Rows from block 9 of a small image classifier, named by matrix and row number. Rows with one number within an expert belong to one neuron, the router's apart. Each number is 500 + 40 x the weight over its row's rms, rounded and kept within 0 to 999. All counts start at 0. Numbers have three digits each.
After each expert's rows are labels from the 100 images, of 14976, where the router gives the expert most weight on average: "top examples" is what is common among them. Only what is clearly more common there than usual is listed. The data: simulated stained blood smears.
# router: router (model.blocks.9.mlp.router.weight, 8x256, trained with AdamW), inputs 86-171
# up: expert up (model.blocks.9.mlp.up, 8x256x256), inputs 86-171
# down: expert down (model.blocks.9.mlp.down, 8x256x256, transposed), outputs 86-171

# expert 7
router.7:535499520498518543479490542436497554459490515545495519494503458564534512483577562483524491507524491516503519471573463526533477517537441430531461480568512554569514489493521454488418565521483570525460527463483453563509524488505540465442534515461467504572478521
up.0:514565473538544457500482421540490443498463464419442475451447476523581553474498509505486495530547495553485513495517426556507526498519542460549476492534400535449546469477489552519494503570492546523435508533569438513536504458588433500494455534548555548563474494
down.0:476486529542527537586508498490585572528486513424474500532546532473410502507492486469497495496474529527545478506512500429506589547498557519566547415515543607548502561522554431455492453485437492509465559554469548470569454569504538488495475489474547539525502494
up.1:522470525454553580450469492573533575466525440525484533475469495466476454526503432522543475488604509548452449553479578528463442508460497489509433531520478572536507415470560496413559466519503472488526440528410502547486498491555427473455489538483517528505541478
down.1:521548494500508488549521548548483485444481483491542491520615500497495497517534523504527446503463445498459539500542503492471480484497488485523591439484466537500508512498445525509497548527486507469491448513509467518521423452588506468489501517488501502452505506
up.2:490520508497482524495496504560432520498539488415583482581557582552461461503489535517540448518509512505484470549568510474437529481504504544504562499460436493489540417525449477456442400528519485484519488501554498456543440483466491519438515497497510505459501514
down.2:480490474439579474500476517439523465491574432573430520510493436461538477459580500440486492504408550511517587524519550478461524532496520460480432442515426552512478516478454522477573558472490457467495455525466490500509474486545503494514476553491472512474465480
top examples: small spheres; crowded; no large cell

# expert 3
router.3:541469463431463466521493490452580530524449446453495517483542433499563538516541545440541519538455522468461453480481433509404496571526488555479587560538486493483543453520554520568520493569547531468576460512503491470434390491498505491512471497444456512475462545
up.0:465494511545500495423480399476455482618521531401498464496536529462449529473462493481524542489431531508515486469535586467476562506554472488508538489520411419490467498463447445513535558506423580474427528526499553451450517512492496487511400485506499536536458432
down.0:503483492454539514525476550510492480481532422545558527511576491547618504500434452428538489529481476490513432567484422486552495531554519522490439463521458487457504535539529542442489445569488564446472474609514441506494496541535508507418547515494459508500474509
up.1:515471537562507461440525520539495475565536468512479470511530426455499501521472522426545430490477572417497489461443435579535535465533536525476477437531484436554491532573469518503572470579438542445469489453484555461559458522551458500513508505519475600516505431
down.1:585513507399551505549448551517555529512438555494501469481482521655509495482494523490540509503458494516502530552540511482529524491434498567517478531412436504421496500475549450511443539443505384536551447497475505533446524484516572538517461470526513403499497527
up.2:544483570540504543509502468532552559492496492504483478443470488496414568522534444516528508493546449490458394564483528485531521473536552490522489435549573447558517528453541482458478560484589520546532538551525564504500488517496532490421503515486458489492477504
down.2:475471452462488488421449478463462548486501466502507518542505483507461432475528520462492467494511484556473543500570556431397419484518523471500412531460422510496563509518465561580488469431450545548501497519493474478514483490494507513529471511477498595494457489
top examples: discs; two lobes with orange grains; kidney-shaped nucleus

# expert 4
router.4:463521478490601493466475588578496496467516518438466487475421508489469514502539477544513476453517496480483469539449574514486578564498483434456441491520499509493435542496464518608490455566465500484533553484475476484490538494497500500570541527561612497522438529
up.0:465523488451534486424472534522468511494563492524556455473443498531545493420452540524436507502455473520530517484495570511511520499494546508483508496444465506469418556556512454492449472462462519503516484518499504526442518442529508448571530505489559492523605446
down.0:456444498466476480608483437499510479535459467493432498489534510491505545482539531475469485468597553536454525543422511512471530539483562499499490509456442551501518476487501498477577560527565464539401549499506539465529583456505545506496425517497440538498521494
up.1:512518512468541504429502497564463461476549460428502464479466543475507500483540492445498497482476504513482556468483508479464508533472535559499422474493470413447531512502463531490485466438498535491457492489486526531473566462521517506564530580561503490479546517
down.1:456441510533479538510518563493480538540428458546522502413540502569501495525480494473466499469525428528482467545467504474453540511484470470482609556511492512549465592458519538496485528475578504440515489498512537490506496533497447440482513415485499581529443429
up.2:443543508526500496557521498561476505491550474537479486507525483474562493440448400504544455519523507494515521519533497478481440457517518494477469472517515498423567508529489498433559514489442483535535593478507453427448502536436486473529525503451554439550500490
down.2:503603472589557486529502499528453540473519448530497551514547462500518429544473488525506513456549443530466483488516502483576558463529517452483511447556491495479497495518420527522562491559435505582525476467470460507515576504468508481567517468470514552499476498
top examples: crescents; crowded; no large cell

# expert 6
router.6:488518574459505466497507484495508528477467547551565555489500522524501477559499560457562501453560494449501558586485509558485459535513515465459525534499468542550539475505532478532542520453480526577518525458470539602560527486472536537454566478556517443503475554
up.0:464489460536476540417505466462516516492526450475472447553400490497493472512522455551528456595513460516545521461513509542521483509534491473545461461465483484509575549481458528507490558454521462547537500495514532449508501547632484503513434477468401543501584478
down.0:507503506543482498472415523554528479418445491490487506474548554475544550491506528472514520472515479464451456437474466437613458460493513445543539482474529449545479464463546457456489524480511540516440551451523504537450542522525546491444501542469481494477422504
up.1:552545546502518538563441472512463525415535456476477432531527487429527554497537564510475480510476497524496439480500487463554497506461522460489501483421549550430503516506508516500528466458518551445526558492479495521469520519473442458444479503533473499512470496
down.1:447525561461453484547504424444512479486467516468474489405423490518486497480466555487473516513553552506492543464488452552403576432533509532527553516543523465485472458470503475594520533535512501560540488586517528479493511447453481533522527523487480515495517510
up.2:534544545475525523465480456433504479474529495461479466500506489525519372440529509544469481488485482556405529482474529511423507557479451535488461529499475486430483511549503509559490541426474489541516552496472454403556541464440440558558536477524584502481519518
down.2:522474520529555529604488409472588551526502526510537510479509442492480494533509529473514567438544470451506504448508541445497450449537547521490519497462530539551478470529516483413555515405467457501570525469456553459490460522507516526517497558442487441445526456
top examples: teardrops

# expert 2
router.2:534485483562461491564459513497469481497459496483501454511583518505514456548437408575549495526565491435420517584538500478515478536492558488519464444484461570514533520484427473420567459529496545511487485441460478517459499576492458482503484529414501479491502499
up.0:480486530479505553530396503514466526435491464466469489539520455480504520485426409454461492418514508492490524540508535541562517480450521546535488462557467531570502451459536519485506562583443507486464448477470535524513516473495501506479466452462475477499430488
down.0:553535494606471461523498476548515491530479456514534487489568547471500473575488529554551467528537452406525474496564521487533527516473561484497481493450463524487514534474531527544530520474530496529485510523527467515502549527546489509509510456528580459434563516
up.1:495526505512445431402580526530499520526538510499507425384509540453465493507547507505438428560456516515467553493564497473473495460512432551492461473491484519457474506425493517525517505499520487427458431485518510504472446463493530478466520543561487537512506465
down.1:424391453472505474488471477455540552440487528522510503475459566530533533555486497534527532485531547498533457585519490501491448449521542467459401461447575516474534482508443520475476474406428471487537502489496480545575500462602498578491528560437480523511501522
up.2:472541459496439523446473488534443532535516437503462521504540481472543519459519512499470465518485482517516556441469512462503521469523511509463510491371610527457546583534534464486536571561544495426558508495481490542471566526498508376559512486543467520458515566
down.2:516469495452524487513572532482536444506530458524438431486491585538497563519525474499510459424520518494476435555478474532407521480488496499464469512553483487508500492514473603485494445418479507523420504521503504499464499465512563489551538528486574474543528448
top examples: spiky cells; crowded; no large cell

# expert 1
router.1:444517488552493645434552465493515495529490449501473481533554572485450388524523482540461480538546453455514528439478491490588522465518484552515517520428515452491495527480517468496482598523422514429551442547578532499482536505477475527448421473534491506454516479
up.0:464441478478561558525424488569497472566586524471524508484512498500476509519540464511496490476503441547536543469508512481519452450540542529551533521480485489462466547473537494449448536586552467594451460560536546549430413478519462486530492465515494505498558474
down.0:429496520496495428452548516458447559528450541480523489512523518420572460537514539424510506465512518437476500448578540533469452514507446550481490504542502498497492509511545512490508448355488519431470476437493489437490558466467491553479523494488560460460487517
up.1:548492523439529573521505439576482474480490489488467460516542490511415490485535519543478436496500431560542508496513502414542349515464599494565501568500497530441533473445518509452507446570538483472504497538462513519488466443546522537499531454522510560474468487
down.1:417480547577523487525525563509466488477537542492481529509475498443453490455527560484568444549490507450465509465445489531495566482535434510413500533464449516505446561498489534532584455429483496455540431401551505513536486475441501518454512435496511491491522496
up.2:522566572488514498544506471563494503455554515481494505566484411464463407537490435466519485505475396540520428509474497532471560541524532541522545519508512438452487472499454613510585516559483504448501511461537511491469537511477464486473449534525474505519470496
down.2:522478527510539535479543540454555522508523508534482493451486523591514553492561569475552531556524514578517436528468513536496481481502469547460484514579488487592437565533538472407485445462497531459502471547454480447434518560438561521515488488458505500542500475
top examples: target cells; no large cell

# expert 5
router.5:455478532484521503526458462560493526484434609468503476542502544524466539562547451565507537500500527529548501484523579532413519513458489498486499478543566555542448471497473496487537555488516465521485485456536511497527453557443494482450408523523492571552499553
up.0:538536522464582539498438471505494491527461506469507445437445453582489539472501501491498520498496482449560496576505550480503475541458527473461444479527463481510549493544400482529483518493540440505442528521519541459462528492472506508470576538554512546422487531
down.0:420485486518499473522536430475512512488556470562466481445541606444451581502530481553429520504495512526462554508528507469429467472524547521520523506502513505558526550476503504544488450427535515435524457477490506505555473483509430512580530528541437580519519502
up.1:435518463492460498536517505477525491498491488432488373438463448538549483502457437455475546521448499533506495502587498550477544467544540577516526477511436475413469471495477498521502480527523455457566475462536484549446487531441525549542545443474478467511466534
down.1:485485546490504563495530481540522515519546509553534563477514573453514449445512588524576470524540491529513477492474528529476475530572506457555479494476524478534514564545501517448504557489531454458560467495480418486517421479469426573437496488471492420541495452
up.2:464521462495488495543522426543508477496499509537548519506486495535430533466485504508515464516462497438484464505530503454498463551529484589507541539522546555510515520465529583507506485532511459469597437486505545484489525504474451504450499452455490442532562452
down.2:472508532514479474552449425442439560468484600547499488500536497532473541469539446550541495506377455541506521515442477484513532486519495503547506560451512494492524425485442443474505443421535539537451460482481505473474372555474510539577497484470488524543505538
top examples: ovals; crowded

# expert 0
router.0:513497493508509535472539572503419499545479517559462449464471511552550499460493477537520534554551482523599467448531466519508531456493558457456541558511510421499539463535489466499566512485518459448502531565532489529493537473504525583456487473488528515478524469
up.0:481517488536475534492538432515548513407429486479452491513441528453456495504455470508530531501533520418542560503466493531468462549524524448478568499584507471459518528449503464492475520481518400554457584520540474507542487550522497551493448459479516483435476584
down.0:467454478489483478519521521525560476490491548487490509444456502529565488537512536490557511502527527485553485519460517548546456479463485471531471475544553474467439437460465468506464423520474578484541527532470491446503502532495475640507565434508463433450469549
up.1:485492604444453485481461499496506514541524532501478567553572534523518500535543500504487521555509482479489512368475466503529512469498460489505505563562521506532502535504503481446528480494505526503502505515487490523519497482488571466551439494579504480536592530
down.1:575457522529568497409503421525528507597531463474524481531505416466441507527492527458485506495530461469522510513540498466536562540447550396518514488506475508479480486504459519521490512537581503536469460578504514489492539478555538459479519504509435517469497515
up.2:555492506431575539482529533514484504499467423557440488527480477544550457508527392448452497483491487543570501492506443498515516526457548509465519516511442493605505455474559488527523429394495470474548542477484453508414510512518506533487479540501485509484472497
down.2:486562477550449532505475479596516479468496500482530569511544505473437493564491439559490457528465502528492446509487494464399498517557532447487513464526465505525474482490458506433462509590512462491472555596525551538543456516571523405460510497474451505480500548
top examples: teardrops; crowded; no large cell